From a checkpoint of a small multi-label image tagger.
Model: 2.63M parameters, 32-pixel images, arch caformer, activation gelu, moe top_k, num experts 4, patch size [2, 2], depths [2, 5, 2], widths [48, 96, 192].
Data: trained on drawn branching plants, 72500 training examples, 31.8 epochs.
Rows from expert 0 of block 2, named by matrix and row number. Rows with one number belong to one neuron. Each number is 500 + 40 x the weight over its row's rms, rounded and kept within 0 to 999. All counts start at 0. Numbers have three digits each. After the name is the row's rms in percent of the matrix's.
# up: expert up (model.blocks.2.mlp.up, 4x192x96), inputs 0-95
# down: expert down (model.blocks.2.mlp.down, 4x96x192, transposed), outputs 0-95
up.66 101:484407528397580508528480500469493502411437464501575517516489466479536423487467519438487485475509499511512439485526526506526486514500539506577456510541506470512490416510518557450467506558576512499462530541510527539512514451471463507575483453502439551441576578480485484538542497518468511480
up.67 100:474455452493504493552555581498519515539514430455445505535516502544497510531504493504476504556524491449493561431447559496529495567495516519542480512427481461500506514507514535535571569590508462529491504475549436536488532557452524485491485492503407524463483520508508388444496453468490408559
up.68 111:465512490524541527459528508540508544473568478476556527525495477457482483505418529453498535400552449476514440544480479502521528510473467519519485554501459551502473496479421581477514481489485528442571483500422509527455509515562490453494527538519570496486508558463580433469533508486592436424
up.69 096:424503482446458402475520430486482486510451552488499485511481523508558497533493463485422533545566580491485441539484517510455449528522495497572480508482553491412493484524425530555516535535552472530527432488510582512493563543586470479470512541459569461511495527528462455548488506490521544485
up.70 099:494507445475471536525478516580516450514538515587483532494565506435516485522541506472424472514548545488448433493483524532493428486502526559518533504584497484446550449497441517514526458439604492541426476479541546471517472453486533414502521545501497537532499455497449510456567533461522486447
up.71 102:471479459470498479516550622550446535515482559462524550498504506466474463510553522443538445559430526542457458456515501445516466505577503479501433428558493492623467560457544517457527503494525534574510529509473517513513538470523465491484488473470495523449485478539512474499546550502432475447
up.72 106:493462471446522441496518459562459442469454494527481565542514470475464536517493460465489426421499487407549516518475528487461437514563462509546552559492497512538482473516505587532488515548497519464516533566506410508558568491443508465533516521514418507503504511487501461533574580550517454490
up.73 104:491485441559416507541483520543467432508456559490551514506569538490583481503520519460543523492456521444498462588502481440472510501559544506521550501511458529482436420545478421536564455537484533515477488497508472411432459537475568475492458444519535480498511498502467533508539522547438480539
up.74 089:442584461461479488550503485537417518568486526538500532517582448542490503475492516396467508547537556509475440455565493492479437443525482457452437487580551495526484497504453467501425528481483491548493476484553539503509561498402556512539481507498514446504511521424512506533482520493507556493
up.75 102:567537478521470462514506464449463480522539540533467502484523533441427486477480576498514461546496543455589574436521428499460457491479506531460495578529479463519507539455487479491476501529503516467533459472496595561470466545567548523528436512531534503521527516507537493438409459442435540527
up.76 109:506528500516514481486519433564488538538480482538422517517482528476502508498485487508485504491471498532503464504500471523457527459454488540461507533508546468434500460554528405511541468512564545512479528516402506577471473574527470612537509415513499562444483503478470459531429548432606496481
up.77 105:476481437477495517424545506495481534512581476470517473482492499478553530458528505422469519468526472443483508593591478521477585503502482517503544573546526505476482398526495515561517511513543478423508459494529491483514466510502450482477416534523459531441496521473583598483505437506506535462
up.78 100:435521476499567447499454486539510471521391566544493549584501472458477476492472510437519547559507489540519505471535436452523434493531478514537516476512575473460469552515545541540494513547491565496491462518497517566503466541505551503476529494542488466447430529502463477501578389458530492455
up.79 108:472547563523521469494521408492489542491535480563524544484517544388555509504468565490541561504524528438511501452527574534491474497537438420531510551517469526464440548514553485536486465531449428492513505449469550545463452479480465473504509490502472501468457511448491532513520481404593517509
up.80 111:475535592498511571515480534510475465457457511493496433537551524483555383457443559483524512470484476506447527523490541512554465488522526519537556522503537459491464499490376481458443552501469490502490477549475586455453460450506443568519485502546483503459476483489541561545440491500545525471
up.81 097:512489483553448494497516568541476484508505546468556518477517520472436422523459513502522488424513495425552464498528484583525512463407514519525489515534525472525453518535446547556540444565523513554515513457481567420511540540452499426410477574453455506450560495485475497509471494492532517546
up.82 091:489530489545550576499543482495450501444515525515528532533552481425525463523544570516503496486521449442468422496426441581501420518532533492528541481538418503549454520487453542507488515528420524475421504505549524543478428492487507462471503513526540525527471528457551480449507554494565429468
up.83 094:355578476515516536509515575558479548474521516514483499467507463507492466533486508548490564503497518506446473451553509508513450536468508465498565518542458412475547501543450532523444524532525534523478474449488464551433466483489494545427391519516486520483544508536465518486438490541572498470
up.84 104:466471419512492468527621562572497523470499563504450547491471536493503467474499530543487489477499498477533521514536519500543495497535460501489526543586526480490520486493523539445544479494460559516510467486445470540471439548411549528476534434481568481483457548442491500461424527399470530566
up.85 087:531521512560550466537453511508521481515523553450544618540517523385509498561474457482487497470545567451464561499537465425459507490541549498498521496500483453550507471498581503452505498442474492484440462542472476543478484523491485458480458461537459526505587490423476470412483523517544524511
up.86 105:478507523548504515416609495538539454511567563570440440422549495462449452550478528491487505505532597512522477487498490496459495461482480508507432547503453516427505489535555546544486446471517482530513490512459532475453525523455506483477496580482530587477527488450481460421532491488549469486
up.87 095:442456478552486528485467471480443484576535515557556447491448486577507447436492547453494527471512474484467452539536456535484498458550461523522501529475495476463523474468500580513450502520567512515498444572436421470520568566522481497405505487501541551499516541509531472541408483549475504456
up.88 114:504476443489556503504524459501445451478499457475433471473526464485546473496416467475559462510517570458467489505453510475516467464549517456480507478495520523576539567442521580477405485547512517477518443518468540567526474563510468494471500573518535525546515502487471577413594513533507551475
up.89 104:505528543476491486515527529491483512470510453483495484524437517538475467501545488503469470567429514505541551515468479587534533488509545562404503466570512465444510468462548464538540422536517509606549523467519511502540495457483539464512416528411508463495453485451574515457487456477489580452
up.90 078:491549468528558534478496499442550460475496574395473427463530453506545481544520538459523487548505536555551504533479437532562525512522433507474508392471508510495515457519465428494523519509467521522512469479573555487578509507516520493453431467515416445545546456482543450503478536461515507483
up.91 104:485475464483458502539473524513499514546410518500524546509543474463474540457564514467539476529498455491519466440506547499510511470417536482493528565463429482412526437509474537499568457584526474439472448499499531512499417548518517471561479557522544468538496487512580503406492514524506590475
up.92 100:536509536547508437569488410531566488556507548452488498455529544454502432530492534461481557474458534483484517439455524429585413569507459526480498497513417503474443508584535528496573452503490465546537523543524533451517506506518519512493447446522467481472474478473475506442488528490509488572
up.93 102:506433544538487554462501465519499445431432487537534507480488475504425475506426507589500496522528478494496446492478494468473523532554551546502576444551484486489509457474542527510552544517528516457475537553484434478486526489559442555495568572436514475505449447503613493500481486520533498422
up.94 093:556455486516544444436513525491451519529476562458425477458581450428558551471493480400488543472509522549526455526485576486565604539515535515477523490469542492469472474495522496476447533509526506510492496571441439512462497480512486449552490519492441448528532509495450479467484493525500568567
up.95 098:525482386567512515558457477553408530480470531554549526508535527434542438451527540454500486512496472456481475433537519539502523471548486540444516484501456566525435463553455523509512517490469474522423479560603503487490502508417490577504526531439492456528465500557476521503492511482506517519
up.96 097:537510486440468459475498492482526551496429487557488551535534481474527488448458499459563484536453423400439490518498476477461503489498512542519487556512503512521453496522521552491524523504523464461550511452509561501463427418521582590510496544528566455558479503561474453450429479458570507497
up.97 104:547403522427519495515507550534466485493548526551463567492557464433464408494505539478513475509497548511570485466582477518479426538445578510492531449509464451502436530580553551448551529557427469485529540487463504492476514483493548498501461474456453485492505454490487521530487486552522470543
up.98 100:480457481543483506486496458529496498602461493534524506465493595560484504489444516426492438436419495523547430485486425537577541557515461458469480495525509470468511561508535537498506505539446514592499557476448463554527486549455493528479497471540534512520447457487508545459452524457493575475
up.99 097:520578546491566451459459400548526514471522505485452527478578459468531526525506477526483534526431536500522465482496518465552482461503431600585513535450537462437443461526524494563518542500490517438521439521515569481540513460541489543528506491536484542537451489501438474424456497486484489466
up.100 094:498479559505481486504541469504441476487459453539449426492589516454491589494502520583441471502554515482479497460535569529494484472497517505589489471533516437463429549539503566486553503502561568478528518536473563531467462487504476488470463509419508448470539490525421519412503474526496511456
up.101 115:495512499551527546552537472486471490507482479503457444504504522458503529509511513472488532512475492495523514465402536488506483624425531593426568542460525534468524548454493537549519418528520485523451433475488523385505501489564503499534502488504450462490541414514491488517569479443550505506
up.102 086:503478454494525554544528494491560506436476547549480501510499511516533434495535410490527546512505549491451540453442477492480520557537518513545484459482452473538562449491496480442495478541515451508461515544489538545481550525425563490462447530449386560541546496511542490444417570436523497479
up.103 093:523491523480503449486415463529394467475530565420478498462535510447518511499474507504522558500448546507470523448518530526490507495472549478548507476529518432495458537584532514470505510526461492512482533571421459564470430572521464485534503439489505518588520531434502596486478454518532542473
up.104 097:499427509486531508519550494582512505512494523539480454475489476445503513437511567413499471495508529460527468474549476497468505506506582521496564552536455523514469498525487573465576529505339475516450516506532490597558494443473529481507537502436514483419511540480482517525472513508484449524
up.105 107:450502478465532414526522544510494479487517470518479514461550479520566450415523459599449493418510503519510494477517461498540454493381495516556549539444450514460510495535563494472477536522572521430530558501535482515439463546481531563525496488518525533518514485499541482419504491438570519493
up.106 111:583498514472482552486554527481485551584558520444524526461550508510462509515521547526564469464546517505446525500476527495462472551510501539498481399509498448520551510453478489528605476590448435431562410483508492489482456464497525536485494518482505465460508499475541445430505504511439438500
up.107 104:571469430500470434509538507451478483437516535552495521549414490454501510502510493449541518527429526547470494562446476454534508477554488490548456477433528500481480552504461448452467530466534543447460473545490445557517522478431538564538438502513516529501582534502564506532562529579500518471
up.108 096:511586537494488501496485457535487533489464485522422504463524466470557556452545466506481480556453506453454439450516561490461495507574479507565441506475555439460497474594379515509482530544476543578506500461510478514494503458476579475511492505476532543528509446554522490472462515504467586468
up.109 092:486577476453471507535567493505483459475519474489471511416556543356498464507544517502442485528498514487473489495482435493519519522474388484518518482557579508542532519462487510504416490464549505473491564496521442558470549518557503562512526513507479492438534517546514517427542569489520506463
up.110 098:486434426477513524468483602517476470507468432519560555471562543548427460506536626446485461440451494531548484502521465528511522481481518487567482519525541502490490527562501504516541522495550431497502428524546526535499504477542475445570456503449481505412515445506448539505499485491472516519
up.111 115:459445499517459502563508469531428528414478519495431474480489537508482534536498528456593510486504513462512498455478502476553418530556437516525507487475536510506449528533525556463537455525594395513527552562515420519505467537517466480508527446514484565489496508491466542528526561470528520408
up.112 075:512504533491550514502519561523461516501491530529433459419544514511540441539450464516541485486496473464495559560514514430505466446482483477543515456490520509517513475514486455588472494557407514451489595505548437492495474574484549563498482396524492457507535559480537427487461532505575524500
up.113 093:510517489493504504490414431549493472451465516496473498557384497547512560518500509471530557543500550484509488604494510436470559518555408489483491501493481519482409530537527522495508498504545527534538467566470473511470572470581513514512483495520507465426474548549530450518464433424509489475
up.114 105:520483463488482498483517507502505533477585521530508526480482473473512454489564453473394453523489522529563576527518542453473415493513555537472577468524547508479470482547471488524494526525464463483417473474550489591544479448549435511398499491492465436473497491536586507510471496500550568524
up.115 097:515454545523514486424525519515458521498565429552490463524377460494498493531485487442505514474503517459494484609615441464450534535571475525452495471486460491508529454498487546540528607535503546458490519540500411523526554528531501503528464443500474504474504538530509526470463471478503490471
up.116 094:547575504542558511499575488569482476485506537550537466451436506438485458482477494473445475536564493524515468518538491517498513550488472519520490523491533559516466580495448567480510550482369474507496469504477524431498516519496514514493407518476470450544505504473552419509526526439540425434
up.117 114:496490471517518471488494462422455512560581487588468423466447521460583489493445509499540501529601503495473491507505537421520550466463464457473528486480456553454491429519481504570559472589492542452552460506462508489506452538525555514512423561539523513508486508547519538451502505473472525498
up.118 099:522515474525504408528511486451486531514499456580392523496503490509473465538470511492500445507485482516500529447441510468433577523487516512535504580516446522490539456570467486504472473509522532538473454527505500563461437568534505561507505465504466526451534434539473493426429535539537615485
up.119 091:553486469472476455569520518530509477502467507526472523471545459521467524503465502513490486484462575516486524535502614518571543518613532470409452517544615498516451503516526505534477516490462501508463464498426512523482457491488530463399456443438517488533465476483430560457501493524494512452
up.120 098:483511515550467545477544514475436460536520512499385499529496523484477485530502518572529438464487557436509476529521478454499492435460479507438509544448422511536549526465487495580560521454475422443467476491517501571467462552540557502517489503509590548473449557534509462454539495505552533457
up.121 095:457478501459480471573433485525431557507480495505458498461506522563547426459507462498505483524546587440500484442544542459532469508519495454547445510533460478539576539496480485453472470524570429484518471524508486562568483508463463448510426470523482521589558500469541491551582492481473504535
up.122 093:522553549465486465479489499507474556522469455520473515542511476574469455534484509509495573455458513439551466503424494431502496522537431545515455467517479491495467475555481476487577510526474425471508530547520537528559449527483505548521472531483490543448546541530524458524351432532558465539
up.123 097:467519496484397464543503540532487473450566583524601499453571452463547478424514484507581579522503496503461485517522472507456460498472479541470521510485565534484450474479465577468472509509509516519513440541593494485520528452487479511496445502514534486502498455430566522435512490536533522437
up.124 098:506509561511519510502498460435505479498519450491423586546554544491511474473527486485527430584466505469415493457471457476458442520589498555525570534539537533507479489486527535512572448597511505509571497525459482501492483418459524455561509466507501487504507526529427463500426450490461497502
up.125 105:508560443521479502439549546499507541516554470502482506562533475489436458487458493488541435467467586539514540510408522558441529561480465521421468475412550548471469525465486531470487478512490560529509522453530514507465508534436530463489450516491503518391451536504521537494589508483522522452
up.126 093:534381426473598557496481460494424501524540504547500529437527507566499433503493542507503497501438507507546503544382528515468464480470459531528513468540436508456485525533466471442484570524479523522467499473528563529467491511507577475558523462549486483465464555545528488482510507492531554465
up.127 102:512450544488556518480516531586440416490547424505448512506529477484457529506443508439569514613461481475485555543534450521514512434545497481565500533491583510468464524515451526475453496497525543462538505497541449516525507479546492520502532446546498521465499445497503407497501433502478558436
up.128 110:446491517516542499399470455540521475444487524484494524500547518454599519487527470559481491494613513517527500462479506506495501558472516515571432499517528445475561512527380532465488471533454504476473412488510514546505461534444489469513537530501505487476589479467554542441483523481464571503
up.129 091:434542532464477466485515473490480456521510484524553523475581469501492438510451495456537465485557461530492519609414521400524450480563522539546551500481569488496497508403522441518560525475468494477527553580572511528480555512541493452475482474472502511500509456495532561524490443459476497462
up.130 099:483516490486524427473565445533562574538499468538466432476467489427498503462444461555500448510475466499499499488492532572497580555474419512467431508560554430472520513537469500556547547454538497514499496513452506556452502470470497542521504487521494439555537429443502478560493496457558518556
up.131 088:540455519489477569496485535512520503510538440499540465458516489538485486440496525474520556494483559440550508497373479523483555492485495498507500431489508475525516533591498556508533543518579476404569446456491449540468564493457503504527513507509481516505577535488398448452495419480517500486
up.132 119:577512509560490505540486603494544440515489507500508521506511479491550449505542529460517463537556573491546420523541530472505524508460549477540522475541456469503515409484515465550464499549480529455468479506490501614425449499453562475511470420519438470475470461458497491451482446572508496531
up.133 103:447557423521550513485468533546496453505429599562501521502497505584501447494460527553499563551461515568571512573466428495518465477438460425414541513500481510498542540422496480534492461530501467487552470491483511541504556541547488487464467520466509481441466492509509528484525534458548497468
down.66 105:519514556565499504463394472479522497440428481488475502482478477583477540474552456510517569419491490487547465545465508507530536479536542471571479476486466497463443447505446446541524502474490515527471492475566445441472575460557576530480502475510480508537547515490590486531474538547539540446
down.67 080:416506494526465496510545418472527524522508540453539583506479571460482560496587502532527510475472531501483467549482559526459451402551485387536546497542542510473528473540496451484452514453476467544544485487517491504523581468495554549468497472479542457484503477490483520533473498431543573462
down.68 126:477574484422503496484474458511509454473453481515421469488495501481542446484539423459527525497485506549561552490588556485599477481557497455490504487596518494451543523468471467552516499450560505557479536470493513506543548480507430458547503576462424499518517483550486532496494419517477534488
down.69 110:524487510514454500531461553490485487422472480484499561441569488505499486508459539492537478469441528553461551485581542526527482489513531519495584516429449475532551520571480534510522458519423474405430514577511477496530560455486495494437553447531479549539483468478459485412494487545541464474
down.70 096:507516472530528528523537500425533497439514515456514456552458490504492446462486483417552546530486497475551612521443557512455500484475564469518518466414544511475424527489561457514449487604445533507580474481477489507462487525508431558440510504445485493532537525493447504489545517537504487553
down.71 087:549474547518465488494457450497526546491499443501448535505580540573448520505478511544528592468429540475502471573456505531451528492499493537485468517483529469436475484491519432469451555567501425462529563484530461486438494579493539549509483477427488541481513521527519487466403459475560535521
down.72 084:534505482492479508569521509495542415461537485525481464531546437452524452442512506461547561484479510539520470455451489452520473588568522487487439537518576460556487506483559531554432522527480460484519546518486486531564529510519428483527447481454462527509599443465436461522522488489523426463
down.73 111:515482597454490472564493454511516462539492514441566498454522519571491436581478431532509510486508515481485556485585518498481477513409518445489445440536496505485508534508516546511514409515502490439516480591516456522534466465484405588509507507504582553518526517486473519498500464498532511461
down.74 079:521474464513511539479544524520575528469494501512538483416456576494503525440460457536519507488492459497581493590513496485508472550436494474472536445413456599491535453501459575478533487481458457496487585602513459531497491519471494500497521551464501546452496438532464439467496479478485451532
down.75 094:458572533486472500491576529493533521488453529448459539464458481433524545493432539474581540485476458555504541560433508532530535560456511528480521473532493525480497482538475442436487475498479521543540475492545465469445499484417559549527556502443474498465422473480459457498493482530543618493
down.76 119:429471491537424477526495444493492528516525495506472582405512488521549512497518486454518467516473526465513438548541459510542466514515481468551494541543541472415535489520450436477612483482435475509505405516494529506485617535521533531541499535505460532506513498437529567542459492517455467479
down.77 118:439508527533559476524545500521508486453492509452500448540548557544451447567466442540543538416468510500449446447546593477420453505524481545522551494462472484540483458512490510589505457515492431444475508485539526499478509547521448488596578463425505476518515487513495540510480485461514529501
down.78 083:569477480488537490558488513543536484510482488480524547577539496518538487504487507516534507429459496533562563506488499479532505436500535481487421514396463543519476514485515471440580559435491486479478492479420495568557554548505447489373583473480505479514513477485455530464466501528450491547
down.79 125:486516589499516453484493506591515483512444496465515444479427493484488510479590487531504572465459498511515496535563479508541487477530521518529422543506525514494523504463525506463502516417518453483463414539561430431429500530517520555514474501536528455520512541460554406445504465523522590525
down.80 086:473543489547533492584533478480525496512430507479558511540540477501440539475493518472473558511564452519488548468492522483487520443488542484478444549444418540443526451522515514522521507538553532426538490511524506514529575456416492473576559417465504385484507459500544476445471484482456503515
down.81 104:499438471479560544516508546467536501473521515453454528498480481534558459464474438503511533526574536542552544464520548515469540432527491526477546457470445528492435571449409419458555532544461520527461552503472473531507542575543492478461494477442489461509475497520432507407542537478543491528
down.82 093:503549509530488480496504430556476498466439510527442558553469509557458438432480432440533512439549570532521527550581519482563500540523527522493485442471505470581486459508496480517492499468478510525538393475485541498558478505520492538489490574470475454548449415467522440546513467544478500476
down.83 053:466440470474436513511495548491493450502499521470504505480569524496493526423481520484486516527519568563499586531446496565542564483520493561533477482512447594513495476511439458558418543528443556476501526506402473481533508432481473467538567487469507524434494522500524504579438514436517505505
down.84 101:552474528535490474547519575507512496428512526483487444442465507476534484465543526564527466519419496591534493531490533497476530505520500475518498464489528452435418594545532482501549527563497536487507554509487525399489563493518446443563484422485435492528507435545467492495546433504510487479
down.85 083:516537535451507519552538541576496543503466488500496545477481446458550390505486528525567442530542523536523503533506467493458512460455477502533485496573497457524634428487548487486526483499548486507519442467574497467441465508465529535486455486542438468542469434487468505532463444524422495526
down.86 124:465550589444442498533455494447521469566461537473476531490452462546529530493578463495517533505457455423496513450476512570509510503562520459468489461531535528517423513535561473420547534533544424519467460535549567562482485505499444496518558506537484454540509505504512479414503463451464496526
down.87 109:483534470445580570467577501507444533479466496541523490549448486541565447584512448466469506510583511522504487516547442455485559474531511435436478442585474468517472483497465541518448510515479553475464507491578510528500514461530545468437484538502422524493548488505454451476510540442455490532
down.88 135:536531550531499497578553454490543489505499498440473478459515561485537510449513492586383480469545513506498511534431565528512529451514438490444554553472500493528550487545557494504472503546479499490452524447438491489467580418523455499517469487465429453439477532534530460467534559530492475542
down.89 091:548427406421549494417480484495521479467527510478442502523552467573460457537466562499466532541456559477466453531567478486501498511459497440513485523451517485538576574465539532532562519499493529456546502460598432514449486520499510521484475518487430498551515507522454531496529466486535478556
down.90 066:489459470557457496493506498515541515509522467537557455556464489554461488483496510380464500488506421481450550507494543511434442490551480467547531506460524428513428505547403555462542524479521509500511514504550508459483468516526435553448493537538485505598459558558464462494508420519525487533
down.91 104:579567554520520499440544481497501501549490523469501539475479503445481524543399480493525564473488518459498503514477519548485507466489523487456428488505531506538500549530449511511454459479478499453535500455477444484584487477578448537453471500547456564432538567523415491456508500431542579566
down.92 098:499446458502504531480473536466468504527456542573504500547502454475527521487502514483549547526530525560511515457560437598524561527512514510486433425523531491540562445377462555477446485379534529526518400461510459492471501561509458498524462509473522478463517520504469472460524486495490513483
down.93 107:531447486506541519515495499570529484451572446619462536512411524451501473434445513427514459546560433479509500513526500463488425577502488502514498525535460437528520469474506551515472557443421491517501495462516506484523505590545543510495482478449520471470513488592502533535475526539518470490
down.94 077:483458483530453472516498538494484484442435549419487437563510496486502577579503522500568546531509538515492460470522499524431423539486453478527465461529550434517483458486471559502470509504484577467550532529613496490476474498464491539549514451484461530477542455541442547519477515540538478414
down.95 062:529503419476495531481526488503562475463399482581418522500496498509491524476537500465503543542498571496524529509530414468466502467404436583496471470498463470501544555499543456529475473483533569535544437556530566477470518459538524505552483541462474575496457481475518502451561465493465474505
down.96 088:480513509485431569492518469501452459408529555457577469434473492476469512476517442425521494436534459493521490483536461556497474482483578522484574513502565580487533550475504479490523577528453515511504554475550511459514510449535478469543527463517455511489518542558426492528502496575495569430
down.97 123:553497475457479477550604494496552483477433518396463461557565556542486485460468458484471543587474510532507470490515514440496483547525516559497513523544490485567438458501482479543516557470479481502459565467491541552506478445479484492509512413446438487525487575498455537481553465515534539547
down.98 077:529494529556539514472504533520511490449499525561517425464551466467540540460541483469592578565510529467513489490444491463467446448519551431533516503457535474481503512467428431491446572538502502500567477497532477452463542559532500448445438470505470517448594484551492526522541435474509476519
down.99 107:418518537437490521511466555457469536497461509411588503456505498436464518460517500410478450496550498502550412513530427530541522522503531498536537472409521540474578472495463495517519506560415523530457541492496480503513512501492530473476527446491496572597498492539523491477504550554478536490
down.100 116:557437539522488441568508536440489514484579500420508622511500509510474526511474541513484497549480457527480525442535478530520516462557532471473460552435466490454495534504453500548536515531446451493508501498547543494473533481425496482422563496513411544496500442492472508505485498573541592489
down.101 136:510515455468464489529492518490547568493525486474568490507513521468516509453493541447524571511504502493504508498518546549591455494485479448503539441491547435517394482467475542497502524550514512506482545476491500447544572463512457460539513501546459430577448568464591477466466565436510460420
down.102 049:556472509508468532547463496491469521489464442503405498490441529496509520529502478529478530525410520496443516507534554529465491376462485588482597574474453486559486484498520520423451525449489517481482562547489503552496521451497542556511538588523523515483487507496529447495459543487482527433
down.103 108:505528505588542514496527488516459415501439493507487467511363570495519485511501571473541516508537428468481487483474423509527452510568511550475453473461540505475586534508435511436498503469548511541528505460624497466481564475509500503474438526525496507453542488533511476547481504464511507472
down.104 092:518520459500517478579534487466499489480442521493439469539477534492471480520362498452455460498433540447512513481462574422498430573590474503532496474481506510519507448546471535567464554464469493496532543464475523468486492498509568546551471483510503517429550507546473593510546492468475495518
down.105 100:527514482536419535503441559542460479483478476475506480501472566534411569518470503499530483496435484463483470504509525511556455517512492466440565527561577467563498531538446470506546505512505483564508495498468445515578545483473440429530512482504461546564468431526463535562507519557422469447
down.106 098:483524445500404478513514475505553466497539436473516497496426545570525502451452536562523558510509475438527452553525544471548489497461557435520500564533486523432489549475499536494534503426519506557578527499458493473560550543555501475536509529471436500443479436464560472511549453515534450495
down.107 109:521477475542504554476503539495493574507439396538552453452444467549525446516577508524522459553516486474527487545525496478499488517485546571541477546508481525484504514461505519459475522461531531528572517444531444499478567480468484552493472503506451473523513474528450429576516404468403434528
down.108 096:502463449439440506513466494548516441429485547552503562526502488511494468486472515423511399535557571470534416550506475497514494471542508498547527465479474456463500547514415514492542490538521535533480535601504502488551448475520494460458483492505471518530491479513458447570497489620542513538
down.109 059:519535469486534482485416443506403472499443560412540526481561535491492479507459506517442451551559496521441533438462467490469504507491556496507566555562455536419543530499554465539492434521502451554504523488493497555570459499513494539493525415536541507517468499462504469487553521477531543555
down.110 104:500619534429527478465565459488531523501447505449499516549572539529461467434463505517488447479480469543481529503516527559453521533535520490391475550513437520527462483479544462419464525424485500523489506529512442491440473530528559463522522450495468461481515527500518501498573560515579535511
down.111 139:483545493477481526517442471526427426583497520562541400483471491462508450475542502459555498562510483478516528543497499517551591468475512492539427445516545435493518557497487523470498495494510535492537495522564448553517520522480483527514426468555573543498519510485527428526505441496407435514
down.112 040:480505477473492474458477457473525495478436539510520503457523499432530553494520524533469479530563489486535548431504589403539476554539478517484472550496566508506513530557528492462374461484496505500527575490512434523470557459549482539498522469487508506406532528560511466483544476505575533577
down.113 087:463512449488540475506542512478489550525530483512496506441479497485504439465535520433483483541559501526449456433487509515505425553434538464494466524514500466535569534479471531507427535566442584464447483503533429556525543421469531569560528532507462525563479497442510556477452525584484515534
down.114 114:480452419474555612503516478585437456479561469462490489478506484509546510498519497526558471496451526512480520487537462507511580500452469512598438395433486499458531531517504577510428442525495480522530515425456454507536458484557495475519514498529493511504474511489492566498496546451541484537
down.115 103:509479508476560482536486500547457513428496510493527486540550503524569478429517447505551492514501490504509402427459454520515521532460523476519458531522480471493599555529501460570432484464443543433508525429527517482535436507491543488501507569481498489453467454527434575518416546518531484563
down.116 084:507463457505514517515549467468519410486484521526476515546480531488525501445456522448441520592528499553548546513532524497474462486495490544536482458503564475463576459501483531413513550473531503550519464515540486504534422502437417455543447517548556501501522463526443510574498414547438492442
down.117 140:477600504546517503493540505508598506451498525456473476489502546502476528492458512515442507448524478543465473489509508521385480508475416536527562577534494523533508480448512436523545518503471504461443547470500515473503524465455515489410571443451535516503454522438439564516568503551553478520
down.118 103:467600540558457484513476451490510458518442502473591549513537495480485508509554440465478483514447430434516450509446535540526542468513554539465489518474520416559559531487467485432546502535471474489516413531530480451464498476521421568518471520560522564486496485509547475583505496501519475496
down.119 078:490452512477529511565542531525526473498477472557593435503453432519572536556533511473466497529503515522510490526488459548476520459507455486587512489493527498564533451546404528540454481559567501419522497474519507470439512443508482493482530495450520427567565440543508448500466445465477450495
down.120 114:486567508429508483492556462504550518499564504505535470524516515505523552426478533432499529521539492588523491584478532511507502531578490542477564488535433538472516416514473422424505471505549565461503432528480502431504481497493483455541559500506442462524511507482445486521399477543461521482
down.121 090:518509424482526518507479508494520492545388424492486509520443440489518524497463555435498527524521521527566469554424510478507534511518488470457507534501498499440420541506490482542480503470481491502517477566481451518574547469564547497554508499494478637536402541572470488507543520468494490469
down.122 103:493503537549505547538521518504502454475477482454501444507398512559515522491493475497461459523514512490571506481527527541530365477507546497525575556508460385515533582448538507485554451469536537549519507485463508444470510500538573462541575496477480459533462437516499492451468491521495521450
down.123 076:535487434512466487536438520497473462514431492486540554528513504501459506424480463426527512502514449496491495512560525536461516552550488484552613479428443513492503563500492506515523519480475466431540461577527480495492486512468511457557458513508540436608506468488509538568475396499473561511
down.124 092:484530479545477468540513542484449454483482509520534493432566494466459542482510474471488513488516427444572481555536511516474488506498499484496557531416505470418507563440469555456464539454496484462481561504556460436472461475495504578413502598545499504557481519481516550508500541485471589440
down.125 093:533543480486518473545455408456481478477566553524504477482580520519499498404465450402501562466462460518516432491500493443533519539460531499454471475541504569519541447509526487502515498502499513543439507552486542559505425488561523559482497451528507578571458528477502449521431511479491494553
down.126 043:540451577492602495480489459485529426466515580458567460517494483521533507428528489458502483547538513478462501490535465549488461550513552556467487470543493596502558511461437480424456514475461498586455528535561540534500463492487539532566476496474491485442492452512530461473467497481574525522
down.127 116:404568463557410491495464556540526482526467483507500462553488531524489531514542513485461471518478522593476531515434506514574523545557528472401455473505529531515508499454450563469522531436521574447478454485506503538485489521487434494512497500515504459490572518442417471500457536555440508513
down.128 097:541463506521523453524486556545441495528424531538510441535541476555454499531487500425558501509424503456472456469494566561467495552481508461514555487451537546501457497451507500596505534526446481467450523585483549511589460447487486473474532427522462570498489511516495431544511529487519518446
down.129 116:492460529539495476536456530460452468470544507501450504482505528471488475560556464517489447502470513524566504459496455581518513499522473431452434534511503584474504475534530564499517448515555518528493467461439574448481502461597500543533542517448462490447523518554501563457402535480409515529
down.130 099:552494555447480515529464443451459445515475513519497573393505428528604487566459520506467481466503537435503511521514574514461492527499523435506505560512516463499499508513428499459480529537491511539511458511507543492586441559551588463444514482453444532496508474524475478494467525522553492434
down.131 051:471497501500539507541550498553520527464417513566465434457586487460505524490536508418489485528535471484445509473385538503538569482508477529485494530483519551543469505555468450523514472472525521465533427501465487469472548493545453406493499573523598448572484541534482514466532512506481531470
down.132 141:536581516501553547531515482559460509468491484448511497577487453494498453459515479487568537429429556563449508551537518490509497545543433498461491528513451493538534499552455510477501479449457511488527499573511486500435440481530505544477492451568510436502535429470424499518467461443471596533
down.133 086:534499477463491490460427481576488498506477514482532513443459529503461560537498409467474543466511492570504486550507510434589529481498539497549443480513465558484434487520511563477445519539520543494478514508522472443482529481379494549483448573453592524480483518503502456554429491562513481514